config.yaml
translate: 0.12
vocab_size: 14
embed_dim: 384
encoder_bias: "none"
encoder_positions: "learned"
text_encoder_norm: "layernorm"
muon_scale: "original"
batch_size: 512
warmup_steps: 1180
Rows from block 5 of the image encoder of a small contrastive image-text model, named by matrix and row number. Rows with one number within an expert belong to one neuron, the router's apart. Each number is 500 + 50 x the weight over its row's rms, rounded and kept within 0 to 999. All counts start at 0. Numbers have three digits each. After the name is the row's rms in percent of the matrix's.
After each expert's rows are labels from the 100 images, of 14848, where the router gives the expert most weight on average: "strongest on" is what is common among them. Only what is clearly more common there than usual is listed. The data: numbers of one to four digits printed on busy colour backdrops.
# router: router (encoder.blocks.5.mlp.router.weight, 8x128, trained with AdamW), inputs 0-63
# up: expert up (encoder.blocks.5.mlp.up, 8x64x128), inputs 0-63
# down: expert down (encoder.blocks.5.mlp.down, 8x128x64, transposed), outputs 0-63

# expert 0
router.0 115:505493579494516442454501438454595501495501427531515450417511468538532500495495538583539547460539562431451545498444468450494457405514516534571509490484455489504436535458485548536559526471478497
up.11 087:538461446458598510533536501497506526539489434577477568482491496605537407553428582484546443517537531464546497507519465357464476422488443612498563476545556461485532554581519475482557419534534414
down.11 090:452489530493462418513453545566418425436527486527584457535515446466550508463534493534516586468455523540429527412563476433515449422536458503504414476462516486438545493432520489467594564514492529
up.12 102:538455558479553506560488506468611483616492419444561447542441546430460478488563437492400533490530550508580519477516448511484510530468561481447548484578501581527595542516490414453549492438508578
down.12 106:553492453493540582507557580527543417604512498389497452535495494479530452535484534533448477467512470459539507514549540510506591475486554452455601464499441441552495435509540556460508492468585483
up.13 102:471496592570533535433592476435504500524470527505515509472506454537438513518525527491570535438399627509418492506537493502452567431462547498440502578445552413513522590537524439458489453511481478
down.13 100:467550516513512423539470558503485498532449443597459478516484459444482439536527477555421571556403522614558435521551501423501462553506386528488526525536433474497568478525415498474511605553567513
up.14 113:512520580419549499570495482558529560441486523519465515569480581460467556556575486480542559534403455512508526459451490510497476418536534436488507547431631519520493593464503513415496529612441486
down.14 117:505443566543506528392466457462534571435568481541533471563488460531585547528475474488611527463590514495651479492517511498449554409496543561497588553500400468486490465487563489535496499491515530
up.15 107:550472471409452506496482471478473527432463530410567563506454520514498530517391471517502476585546511501526513517461429532427424488477514546462570543649459627471528445528554409526499400550509572
down.15 099:553479478555528506514508528466521514529497563446507540511469462474529493604414540505547585483519495446613535541480425530505481500404477576464582553466526452485491480555415408614477557503481507
up.16 103:508595534540537465483457518522510519546502446575451549441504524563507491345466489499475446498574454497515435502472487559349633578561489564527526545544521478495472614507576608495535453542444512
down.16 098:430445568503503491521551484472522405613406512484493536446473445481469514584596638440480570509424517487461460514503461499566456575494575513523499495506418538509474562435460521523447434438511523
up.17 110:472415476526609475518501439532535542486541576484477495455460468520497475438518374411554569541507428523471451455505597595540518569537556515584419508547538522563455510485562502465512465546501529
down.17 103:460426547516411573523395515483508481460388588538486526568521529504516453543525532440463517569484436567611505488534515477431529487500455536396480489470598483452517526424498470556604431535489542
up.18 086:436657435496520486481486528514467488484513468487547523462562494439492554646484596514571465520467465500465512505440517558491368515554482438498501460519445441424499526468506545506473533587468568
down.18 098:503525525466594481536473444462477499509443542475533507494445514484470394543525488417471455510449534496471488540532433585487483539503565462507597469482426368476471527643545485531443530584567544
up.19 091:502503575518461523441502507510375624453608540458477515432494499518477558512479530436614483448407499556389488481477495534558452475563534505507422470515563555454412538581455467514449414515509558
down.19 091:513476426436535544547513501458546568564639550472517505525479471504539525496537502478454422550473594416451497525484385460438541547440449561515532492463520407528434457465495603553445518540440548
up.20 098:562589475452579442467454459524539547440472462470433557558471521571551523507449385523524496491492551513495497520533477462583540477459513482479480474549522490607515525482473481477498458495563418
down.20 099:490540498493315481516479543509496588569560519462585539558507586403472569566514418467437524483511506550531505550473532542442596491468462520534484502466533453518451541509524462493414612522510505
up.21 106:456423549630515526640499473511532470560463391597482524484541444491503518528557484491520508472428540479483455547575437517396455412526494553518430492411419442506466565542541515445540406541437471
down.21 106:543508488514493493559504451548425379549423437430483457473599513496545524431596518500493536547448565544468504492469532479509547521546461524512577578518497444470462532372472555476513479585585409
strongest on: on a plate; grey ink

# expert 7
router.7 110:453423570452553440588503496536432500645508498441487570490495478533583481502588468524567500519511562530555544536397544430517587579483478407484454493567499487470573472515429476476477488442445562
up.11 101:447497508587411492463471491534580447551446510435487469525498487412524447512549504495533482509505453552515347544470454503433503551532526500425625489556496468465495481493518453492408540531505507
down.11 095:459580466453521458601490526486545415508521579556506503564529559426457568572560569495442415443522415472499557496466505464502496465510458453389570422413526417462484493521524430503587429536518558
up.12 093:426470432522477497554570477450491503522508477533465480466529576542463510560445501494547558545501551484509506512491495379485476501549446463418492560502459566447523469512492547576561457501479572
down.12 094:518406503502436470500503486544597565430433526430503588530436496630519562506495453498504536494554531508574518559505609553513442527414533466511472539521405519539416446470543467452435508518504540
up.13 089:447385554405487430453525450541600490530606432467496447555454508495488453493526465454530477599533472446457587520454454561510411453517535592515585542615546511486608492451599460456491531473485584
down.13 090:579438436451505524500534474455479583546556499422492411495457496572528491489413357455506508403500540546512547547484414472505624516376513489557522493503488500448507452511473511446478542492487494
up.14 086:478520540495509452606600487506457447549418482513572426536491602529476502411511445532572524429597503549514483494502467523531455514508512518506443607500592462470522514596495440539525497446470601
down.14 095:459522470650556544549507419518519477569455557505482487525480439488512445546568431461560536404605477522550494483458529435546523571381543397424524414472515633523427534522440429510475505480482544
up.15 113:498407496566621484517489444552443511465474485533483469474524421572521501573452378421577570419524465465523477468529494509531445508473518504510506487557564535525462478523543505443424439517448428
down.15 110:631389403493489545561460458503424509521524461505422603431551472382562555592508471468502489475541466527498501496503525470553563583498562561477550564523477413488523511498464562529478391415452538
up.16 096:425546535640498511501480471541456417631504423502420522448526532528513474537498484436550537498490415564474474430460452502480486501498525416510488415494516500406552562548542374530542551515492461
down.16 094:431390515520521444604494498456455438514412523488563528532459533552511492413457539461481528532587511571521513526528501438456474580477471453511549418478473492599472459468508551531527456442563562
up.17 093:507562419496563411460535527581465475560489524536594503490434499421397515432469471566465480444511432438496471576541411508475501562499551446452512487465477502494526500488578514434499588537531473
down.17 106:500456512517445473443513392523408422515493479473430507462519437407485484581525501470435559484410588562483550496503485442444524505565479515472404594635499479469533556444518532477555510577468460
up.18 122:475468482493587473617440415546493498418394489545427467474477491517441428593408421438479458503506464462500568512549443456540420465476501575528478502582536571537510515517456516540543500500472517
down.18 127:495425453544504533530412504459400513488420523525576543495515446482562478572443460483521513606504441610548532530532561542511564572424502555472586469539394410448472495516440483517522467475534388
up.19 112:576555460429528485461517511482535644510573468431515450547481423411505493452527427512502529529500495493491448484473498524353592530486499455452493493466454476451571593488554399391522539490470485
down.19 117:533490594514507438520459569468459465547486466535521427530537475460503504539574604546540574586460484444479456504524491571515464408569503512470446461474469504508472557395467506499461566459503354
up.20 112:469520501463447441554466548574439538460509451558507454486505467619471470414521417514534557473584547476518497475525509483631393439490385503499531504495569622493436532595482525407496473476561438
down.20 110:532499443551556532551487450481526406496487475428538535459538458431524481562434529524466485511544488454484485470569433467517541470553499470545420422524521421430611543519496502540440442379391506
up.21 092:540453483431635458590480423578525524522460583583467622449448515509462508463522502494488461524431437436415520394493471597511517501598539577498547478522535571439509538538538431440546465522474536
down.21 094:456454526512525435470430507438420447511422417486520492475537442554479541421537448482532486486498528469568548442526600494449501628540516530428556527535462492495499533483460564412428552472506392
strongest on: length: one; last digit: 2; first digit: 2

# expert 5
router.5 095:567451465466560467619411555461481459400462402523557487503500576471493406522405532467465435544552505504519495513535469501398468467433501562461490489408512463526524506506452478489453518542576516
up.11 095:509572573450518541562493376605515601516525545536492443556432453567514531387515528507473418490559500424465417555422539478533565567561538491599515497469544554582556471477521450478433466489475501
down.11 091:477622575524498473394493474556479455472520488504503517486456432566576480484448523477581523520540444470443469469510549450462528559449452522469448513420518501528418588495475446475558507572375517
up.12 113:496512521489508487545509483475511556492517449552481438538425512400464512495516511401464450537520488488446558580494422522487498522569537518545602547513484448472488502435514525492500446623527592
down.12 098:528448416479560519550444582410503488563525516546418546444546468586513468509483547550523424442518469591563463531497429500438459540419558491536531467607519487477471444597536410459496484467527444
up.13 094:503530490423534494469525530473488554451593521582475467545435467545534481484498505565582529447489461486570554492482394426513621396506496446515434568463497472505534555506431421525475395452529487
down.13 089:450456567621400388459540502440515397477446430366491539554478523473491493522460485568475589459446507490408510580483567494548511552498464490519550466516499490518442465531441577569510546521565451
up.14 095:537479544502451485515495471541443591467487506470485457504506557398533559466584432512443541475435487435412451492533482547323608486512481505528512515525516473489507532444551490503558508481525501
down.14 095:411545489446490525424506496394560449475498462532536473560479490532460568496479462548520515551536505430518610497461589490476502504503462580561429508547464483506438565393460653516435513552450534
up.15 096:510543417486455500464451516501492436478521400442505462371527533453503550541504553519592543412455564474461461460462527477533540552589519520419512505482509509461553534477534524539499484465566457
down.15 106:510507557480572499522471447547486536541548470526508550546473436503552463461497557555469598431537494460403555445526482422502448483488540386439415514618440392456509537484504400506602480573470520
up.16 103:424392462477535498455471433490436525495550500453449500548495483550563475518498467556468579483581605546551505507424591524521633459518477556492500428428444501451469515620522463479486532389506477
down.16 100:484428480506475478482503466610556580523469448544431526473480565498498546478513577508472452478608530436506557451494599529539418520453512467449551508523526422567474392468547467455521481455559490
up.17 097:530486496486492469553475525516457600431483505465466563579478557433570611495570499458502473591578533540503391465520397564428512505531493463486551568483559448506485517474452536505453609476444404
down.17 090:514436534420506458495501483514506546436489533441490536513565584469518481437436421515503521418492377655563556488406447535527455543466479465569486573563555446505473450419491462464481429545525461
up.18 106:515602482482461541473514518510525454585559459511526529380566460503490531528522549459559396570434485469500517499439522540572517450565534437533565467493463485496542484420506563580572500588487423
down.18 113:485477426520422537466495577500618530507494498510490423573459443459428513540533590475497482600446536499557509415516607467469498445542465522475483489422490516439459449468551577558477499440418531
up.19 103:441475445528470592578480502475522466533431559538475515519596480528431478505532629504454493535462494452546475483619511492406553434537477545476421517437440482570525496549546506584557537487450551
down.19 110:563354595479520469474547421463499485506567514496496459555433564480470509404501593477497436510513524395499433474505451560417556429484475485631549414448520432520418493548544556482448479474542490
up.20 093:484568486495547543493450505582508484535520531535439564504497512558422528519480533478468415555600500534424459465534421580551495446574467507509620506465536489516424509485594631418382474535450535
down.20 092:520399509446477503518528493503487504415496580490516458441545492507497593422522558514477505405547457612494489600511582375516509536570517546541520562440467468534416569575470511449516452528554510
up.21 081:438543488455456491561581595559458459537473503530538591436616448502466568540432512458529416468436415600440450471542544482492515595509587521454536353469566488511498541539570539517491417502420556
down.21 086:535511525496517513492578484543513549511618547527387564505490489526537495427497495458535546465543607473494372495484541492532481416576383401494468443413497469510510491423487589510498483505466469
strongest on: on a plate; grey ink

# expert 2
router.2 095:459523456481543589465462458571569590469499593510448574512481411529510450492509405523510437590417466532501413461492531550427496601482408442565531565473540459494454499508514493427495509571425497
up.11 104:519494530400520477549530439553471513523469569477447513615421484488425433428471540458507539494480461480574510518444512515501570443487537570484510517501471469586434430517423522669495442522519434
down.11 107:568596486479466502460487505549527422510546502539498566516442469484526522456489597573551467517512517531552543472505450461603408497459509562469483491616539409457447466464495503572527379491636502
up.12 107:503482556514479476517524444570597432396416412497443484512398493524549467417530483500488555508593549511475516459525565507492461531480424486476463501521532447584481407506547475438490476564406559
down.12 101:526418519429505565473509430576474547629524586481468523566512540575463510534558447520524574444520509462519528494527488411462528460527459519533432498547563387560486640467552514523505441573558659
up.13 094:547521542417543516561412432488506499516474543422558550462490565444489501508396512480473478441535547511541593491390505456482479474484592489504585456511513502448535448606607438561464456502499491
down.13 093:454523428552536470489531546546567546560469461546495518519505477556408485497519539615429489535590470480565460552491500519481395527452446477549548422499595446522497541527430562603534428493522466
up.14 095:476482522472602451575474426610476514549496570489476462504431492462493502577507480485416507544513413483522531450569501580478503568533507457410525571564557617578511422502499442481505582520471450
down.14 097:488561498495460441431552471572477504529453479497505407613515507408445518460460469407481471516471510441498511468649447463395443459448413455530492506536457487539469560522558502455497481453626572
up.15 104:590385496538398486520530584426526426542476464468529489525498457501516494570393615426489461482457516432573463519552513484526515575505563491561525573520410595453601417532501414513531562554516441
down.15 110:497507458554518537613539472486519480511493464531433528388547482587426515468573545587554503551415533521482578457524403453513373446482450579524474540542511553466495458546587489471495499513446514
up.16 101:576431474497548569495486538532557465555444425481486445518484482543497548410491500503517515486480518496553477494426458539436522555404549395452506523447505555516577449529534485385491497508543425
down.16 102:449542465478533437524479458534479454488471446533444533536539462487514467479500541465500487488593536530481419509501460391481506546520409476433607551468502517523466545528431559457485491487480520
up.17 097:614470571491494431535500492469534520473462477496471513429568551501553575425567493410427509554453527506485526490561520440483478501485505485533528516498525540446533541485480409426434466405509609
down.17 101:538490578605433604447500547475491489539578439467483483542484507515544547463536602528512521475476476443506501453531402448486542447496442480511435617461487490431507513492611446493511604501490433
up.18 096:582537518558515416511481535522473490487449471491467604509475482500492494529550575508491535461442557508490440522639492626371519570498482518460423426542452518530451491535551445451529512517508466
down.18 093:449489581587422523606557488531442449511440569542556491445487511506527495435472523595518445504488582566528467562434439439377422569537507518416563458507522457556509470401431554477532454474493562
up.19 096:502487503566577538534544503596528610386562499509425417521443528513515526422532544568480431540529478527548492522587478463538440518556454496509489546531526587541561513539473509426430476494517534
down.19 091:524468526394450448561447430450422543519497513499536485564569518558507562587526479472522547470428459563547548529470525539591388491489554538583527465480406495565509482468447485431502465496589490
up.20 093:463409526469567477469547513578472448535516451502578451480518519518477542530565440592562422542498547430397518530437571556461474477546539461437410506405542514517609557548496566529422439390554426
down.20 094:478452528557475434449541428485481448493530369553487513517424561558483468492585466511472559514465540430544455436534462526534505383590414531533532529562406492447501490531516573512528495436567521
up.21 090:477516551537585489463438586489485443545421531566460459454623507538440482602461543511500451477491604548481459558520544542542484554543570420455559552463554505535462458508494457480397495493476487
down.21 091:471515483542559473594477555604583504481463508525501539433499490435494474530479504531615563538365448486520563556552509531536498516524434577472474460421558458388447518458408474480496467529522484
strongest on: length: one; on a plate; first digit: 2; last digit: 2

# expert 6
router.6 086:400469433445554484580484459514510553529488527516491490465398504568482536566488511476469531444356568555458437502492566542516585512538448446392407428539523463456458493528493435475513498441511553
up.11 093:426546502509517544585493485578471530480479545547444439535454486505465524483432555532556497510509491538502456504502550469539456498469533464582509476447550480420608531466517497508421489543387482
down.11 100:513555522453450461416519501546570545571525462613558476478496486434441430479470452540553537515567497430467459523582444428456542537441503479536531462462403427430510437523542505471651560511495513
up.12 103:442391505506502510477548519561411464503481497434425565553516482494562553511537490582483477543545436406463494554428577559435600479519438420391432564444491488467514569554597578556596436447507512
down.12 112:519437486545513394541567513488470555495474476538506523438573446502540472426535481564528431452513513458547462455411522431528501512487548505519521602530462516474525560552591525440446542549532479
up.13 105:525414522463479393606507480513519453464444438535465535443451431533508575477541597504533552586465521514499553469507528428446376477519509548439441513588537554516573421491475494480492495457406536
down.13 107:387481516599548474469462477500463525525432451461484451588511518462555541525530556447510482517531568441602528490463600528542430438448528527486553532450437348525533455520476492611530546498518458
up.14 105:606565443437506469500364511434420542518574587517541499512523440444549509476566469525483509484499483512378549550489498477471515642480570493469502465620489523493529540407480366421495573483543495
down.14 098:461464491432503555590498495603433441447470543434413528455504483537429506547532461456553529513431561474500458463596448483439551441530441465438459489483473508503525618449539633532576478468475515
up.15 103:488518570510492417473549485517500542493535515527481545463477522523519440415539484432543551546435439464437551527546520527509459527520488388463508618510506414471478452523453523398460523451504509
down.15 110:525483414533414545452574460487431538495554515501515509488449520479446540552544551573499487496486494615471418562526541545508559487510577419552403539452522501518459588535537490489546510525540572
up.16 087:526461484596533471611492537548514514498444475619422531547493440557494457468501588579533480559549476462426503473514464492470401529536441523463451474501508442461534459505461393450362527468543474
down.16 091:462547439583402510499470513577515489474524505427448509475503558596461474537418487454549478506537581484410503535547521543483413461460444497510510367511474511494475419524551537499438548565555496
up.17 098:486403470579425518486570522401563459467580390475513421420494547540465544473516554512504475473376537508430519474516564411560517472537532429545496461451386521483482475449566464562542459494552495
down.17 103:399491575521529470570452508514551549550578512560485650507474502623578483460503519454592489424537517392575508482488385496568501460551422466453525472444485510486503406517442501478536506489430498
up.18 117:490448454443614395534445520533472507476514423506417564523456514568513526599494553494477527562591467564503454566500542424520480521604506509444519500504460557534561466536434472432492472455453540
down.18 114:462510552494440543406521486436535601371542509466524535538470483588493535576448493477421554478538425511533521483542544487521428589520647545484567539610500413506540588549424499489488466480509455
up.19 113:555562546496489479486437459498539459561529622480493395618358480514469508510488461460502464541557507492491531537499466483497445576533614411554456457591408529484486396498581435539447601557544554
down.19 110:581477533512499530458552522537525524534486398505468514447437493443526479467559458483573473491463454551496431509531502485413598434512485474501473498508583490522490516375438560463480495573408489
up.20 093:506531532423543613494449565438544502535579497475555515374626498506548511494552465462577496466480488542390521533446544540462600471518487478465502494437554486460406551496544515440470481479412556
down.20 096:523478531463450399517524497505526445468497561516528566509484422505514528454449613495412435567551436579456576452488456523526510481462488514421470550434515483405554480519533471505488512503443468
up.21 134:465374524446471483549473489484530540516481437551458476494556464599451577527481578472526544524551506506463521523481458493495429526574572459419481588498440478549548488554487510451432580483451440
down.21 132:532387490490530457512486516433458480423481399513435553485544479551505493564436463466453420516538396522515550547567504498477464536522591601498532530582461542578436419500479470505481517507546542
strongest on: length: four; the digit 4; first digit: 4

# expert 4
router.4 083:476484400563557511503463555531498462496549475513505436479515369573434470532576591504454484431424521489551527483447575497497460528415508476553473423485562568476478366504403451446563457496449430
up.11 083:524499518543495481524451469471564466512471480464494566550509483449433428483549488426543519484530511512579468521524448565465543560543531427521486501428469542543529487551549459500470497572330490
down.11 080:522559502457515560520434595495538448470463460488549488474463452495469546515513472442494492537508506570365504517554451458451524544491581429385519525595386508497453534495456462458609520524592586
up.12 106:492580523517521443569464534472480457476426598589467538507464566590467420414502565498428567529531496494444516548526506475419527455558531437542544444424404531516549425479604514537438576516473496
down.12 110:492486547475476512464429531501467577564491421411526447550513494544606533477553499430484475578573561587449512535523567494524564551497534417477456490448522504558562585467445473434522450453502510
up.13 095:506451482508406457569515508479469532618511451485489527515489468480515504453496491470553494488422492504540476593449469432517472586480579553480475511519438610534502481488488503420473516421495461
down.13 096:515387529547458495490441420497546505478472524445534492527597449462574523652527567420460502533493476551493474449541553526576469506556460498473550565552438471569501444489508483495495590446489461
up.14 090:491402460443497504494449488525539529580551456447467494556518471599457477502435512534529490528532495449583520458481501567425443475578405531423414605496539559514521433514424479459436495516544439
down.14 100:571395502418530423596508504543419480456446487446536532533549446539560532563496548478425430416561470484415494511497460541462468473461516469484490491536400554533520500538476508456466564485462391
up.15 094:507489405550531463482472579370498503526548516526432452501442488586526525508400504439522541525540491567543522514542541576500464471500545562553477502507583467493538585518472521457437470553427504
down.15 090:543421522513474497504457432487438543424385530445533487458426553510550544546496524550473478600483460487472471506559498494454575532522459610475509635600545460477457535460514504433535455457562585
up.16 109:438507436571462430491595573358445457453506516531452590451550512557512501466454565414558586591459554525412489492411506423531410458502449489502488501492538561475457506527472573552488492537466488
down.16 100:534564459418501518494512485591550512585496456466531514487449437549462513564523490465491442479404441524518610430521434443468530652456484565488569515518467519504430515532481560576496470476473501
up.17 089:475558522514491476484568501461457569529455489419515561529552482499473574427508429489492572495551384437468521527478439550538500566453578622487548533475485572434520463469510553474481417515385463
down.17 089:464493520546487549562585496494546493451509594581618604527478454516496552495543476474496498424524454462546463492487572479548452615454460510506489510488524509523445549540553431480514486564503643
up.18 123:473565437525540419523459525477499594573543565528503579487439470623532410477415477509576529470519468432467395455541501453538434530547577587496451483525536529497389479518408559537506528437541474
down.18 115:510575499538539485524521599559527429440475398556525496477557459450561598516569505544594527538554446465539513515488504455571577434535489455570460561480431505512515574504528564501462556489503497
up.19 095:556578446506450517496516478463539552570537471530527402423416424465529506532473488511509429439412543546463510491495394399537536629483511507515509563575500493520528447578407464431497514566473438
down.19 095:511599527574554548517472564528544417596510557531433539463474468581453419528573408461538634534414460487558577551516490525489499466482461536540511520530517577452449516449562512568534522507447540
up.20 096:591493546495435455503468488541500519575523454566547516557537576559531481501425486505524445492573459389466512564455522516363502549475586489545484496539495496499439455467536465462546498503510572
down.20 109:496545542499488513460466568520408471556492594411551538422500436467528535443502477418459538456424552437468579591498555488447525430489471478492522522512502495545511538553415491443451531475392512
up.21 106:458494524582519450589546456566414569608515531483527489479579397590578528388559619506533502578531497402457458526466464529469494502517499488470478424500521587559475458608468490603539592458466481
down.21 099:505520499475512389436489521463479447454562450549551517479475613487519537471563544437425521480442422473449412515508655510490546446530435495444503560401534483492556495465537526436498469435526477
strongest on: on a plate; length: four

# expert 3
router.3 080:483449478584522576522524485467439590552500457441549418417531511538456545531468573547522520537431481571561494521487569584514536603547417462486387467431545468505459430513509490499563486496541547
up.11 104:480557518420472500443416523500483524493504530507436441601447508479459610481542517471517606486561361443505465544436439558563533468557499433450554547508510514510574603420574510401498548531480494
down.11 100:470469468491574537495511540466403493439541619474528539504560514568486463418475481548542508608513474500466436409523544561585514469625545518474438375491551477532468554388506497558529518469453431
up.12 095:454504495583599500423475442521480383491512412488645514499481488513489464494410520565516432500581559494555553541507467550461467418538545520494533534441509509518525467554494481546480440502518548
down.12 102:532421501459503383458471605471501443633452464528484511493427524501552561506514395597520527439484567547429559527458475520447531562553603416533463511478566482430555484442475502481546407535536543
up.13 114:523484530408447526496534547401513563548480532524562510462612476534466585401492526438528572495489523406399505452428510503461508437500581440496470469513457504452559526533612463448519510436424494
down.13 111:476530616453476467507516528535516577461492492592472592464577559530492491573449591437554533505495468470410501609560486494483457521499477393476483458465492468468529477505442484406463517454518495
up.14 092:546520428516428423543548508538493465605531501504470450491438585520548491498508483441473394582528502477526477546503541611532482528557509556464474535555456519444494466521519391434508513557518456
down.14 099:467530502460444626518632410382507477543485466490479493495528558565509514483455494482586450604485517469500502458423494604504471472533480516435450475465491446499478435467459430402520528464443451
up.15 108:478496475521554463503524448467481431571496391496507489531510506487458390447453412466496477451491501474452471555476447467500569377472602560489552508570501534563547472486491500530494483507562554
down.15 099:474503600438552519534490477511571503614496506444559587494448518479515502545484550481450494533515468468579536558508427524465491533409413474523597482452482481631531508523442539438508393508542527
up.16 093:498466462464535430485464491511460469523477468472439509518507421464487509434393551518447569453602519427386442537439506542464417550522472438452527515526537517516522540516522457415503485482476431
down.16 093:538448458497486454451451419441474462493470486494574484487583350601459518511500416478441535428526458487523501443445542496549480501564525567504464515510541422546523578441513594554551539581482458
up.17 109:470538535505497438516536487575532482466449419498457455488447519487584538435446533453541525464434430469430501472412453427541480419575570553535395462562509482443483541542518528571532558596534549
down.17 105:531488472494418538492551447500467542489530467498552541466570521464524597516563537492498441626472486403451570408477629528492517407588535481516492520466512486467462491510480481478586518523513491
up.18 103:480633494488553463564570532502504556605552540497486443457490465511533411539433517538591564527498387531472572522530429524530515465515471448464505495416452585422546483509524509522511517488593556
down.18 099:572466509551484443530541472585433543501412531587424474458529555436553457496609444473447474432491494484519524498452432483483587472529557459523526544515513424514443501469622529500464543613489519
up.19 100:532511429337514486523419521526540542559590557440471579597409547524490424558489399516410421519564483572523477484538439527432496516453527534442481427587546509582522547476498375505484482527501496
down.19 102:512477562562478430447562525499556505549439531531440538604524420387515475440518486573461520552457465465582537398462506519426508588416533484572423529454500492500493471481442468550524416452569455
up.20 092:456597469489487507511490594557467599466457630432476519471495444577527502497535441458575503479450520543447543519432455529516386487572493516491521505545562539475449469542345503583436577486471587
down.20 101:563575462500458540559506439577448447511575558415487481574486488464607445475459481455430499506534470468518483493574498460474478566439443440540489504521494512498556516514465494457545478473519519
up.21 104:445449479540599568554479523499565503534403477498507562547490586572465438505554395522498443425466590436541541474439541519451523496550537483593473485367496501546545565517507532468475452515513584
down.21 096:449438486383512434490526547491531501502511504519550466510465520572553540464485395535535473515512591579451511476470496502439530511449488485508410492513511478387476583547527558483528433475455497
strongest on: length: four; grey ink

# expert 1
router.1 126:519444530487495499530567574439542500540473475413532550502576550400496523410554580440467487553576426473521472475507536494443456467443536499518538499546506513482507500517488535611489425468515470
up.11 100:481507427479560565536526505521593579556573497470525532570545512504496514411519430512469455547537419556505467486467499574489547417613583508475561573443586495574578447446450555503501545437392422
down.11 107:559516434617500519479565495542465509518446531499437481605472472445444444585468483430511498446428488470519494549566480543515539459408483478431565497549473522423481529421535478506481410611556525
up.12 109:510480457481514490515440442529495524491431432510404510454556484414491582596494568397513537604459502521518477577543480464539454524522484487429579535538414483495569543485571494472505556580449517
down.12 116:478506491538503456563461409482416532424577492602506570476535430577567423504485461450520547461571558439449483508508516523506528448514486517493485482450518527541404499559490447431508526531432398
up.13 087:465567525593529477491498538563511523457471461422510392509432529448495438488499540436524563428441534518540558573541436449550406446557446511437499577433547531481435496613435472497492487485450599
down.13 092:551527415467499542492521547494519475441620548424527539568582437490519491498567487546480508500511474495499500525554500451456586544464528565509538464526467503533455447431418567469515477521504520
up.14 123:554482512492402460417478548447518549387514479511442425477501464456517589481508435526484564498471549457424446539477556624503507566560466514451420548474511474431496576391519415475460494489550506
down.14 110:565504523416429431497479454510458438471458529576597468550468537479492605410553498495490569443522535389404446509487544438459523448568527484450421563448553473534503511440518501580440539615491491
up.15 092:499358445554530469494454479532467417604484504564451548499446537378506517519465527493457441497512423529488591514429471528514447537549574454479564509505517464461637464437518516550522468575492524
down.15 091:414467399534473474527486543512391506478487390596429519433556517460487495423531540463514494482497408505510466557541585423503389497530505544565440483507494397582480513466501571460482500482520556
up.16 105:491480494522549511544577507431544394472547476502431480532539540454451487472581658502517438534544517499488496436470535530512513505465514445532468427385424496492415490594559572515462463494593583
down.16 102:484471435551415487496527508551461515536439494589573431573457555484515471571480441437547512349533560461515451524454534423518565589550510469608439493475433520416475489452580473525434489533493549
up.17 088:560517493471464494577509411515542450532475525520492443508490475529497555468531557533443539530453504526551522483501525455464582434577546532486477574444442493493565529434482402520618452453454478
down.17 085:502519543456492534521558517513456528543528491473503516433502487516524532407462384436443401541569474524444503526427433344605382514511512463486521510505436577518499516469520522472482492553548512
up.18 106:491523534440530499470525449486511543440539570453456543515473565465469499505462487474561550432418553525419468523505557508454552427537526472518393463522568450499336481486591592538479437549500530
down.18 103:464528466532421489558512520465463496473540422473467433460352471540488406493477483537495496479587557461448469553545507477593412562525493525541502514458482577395476480545499552521473530505576509
up.19 095:560578573436505438531481480570523613383418534505473567553539529511527521472568537410488469628451476421508433556508506451531484407462494511474522567493498514499546527484389454514466501534421425
down.19 092:571527532572436425526549536505518508542558586508479403534434542588529522609461514485549493528445524555450495499500484495512485398426571494476579432461470583426437448476561419500481529579608503
up.20 099:454483553480424459525500544550502606586487444548399539482515550504539477457504573507442571481519520471557549460555389445503408541505549550442530525561586555434471530565551451513480398449466505
down.20 089:596480495512474486517500505464417476450434538452568558579467493511567472457423471488447539531549534472500440537524526576401568577492514388517616477560453408495582497435497551527394564530549515
up.21 099:559559502484496551471425536493561503538516438501499502447534426469530441530491410513608525464443555499548495507526451438427632475432445435474435630502422425502423584425472529434566553593475498
down.21 111:567421556479540490419473472458503520521574389520625476467443458589490559470446416477590527388437529472479482582479518500528490464519436515532468529445532573537471448503469481459578557526523506
strongest on: blue ink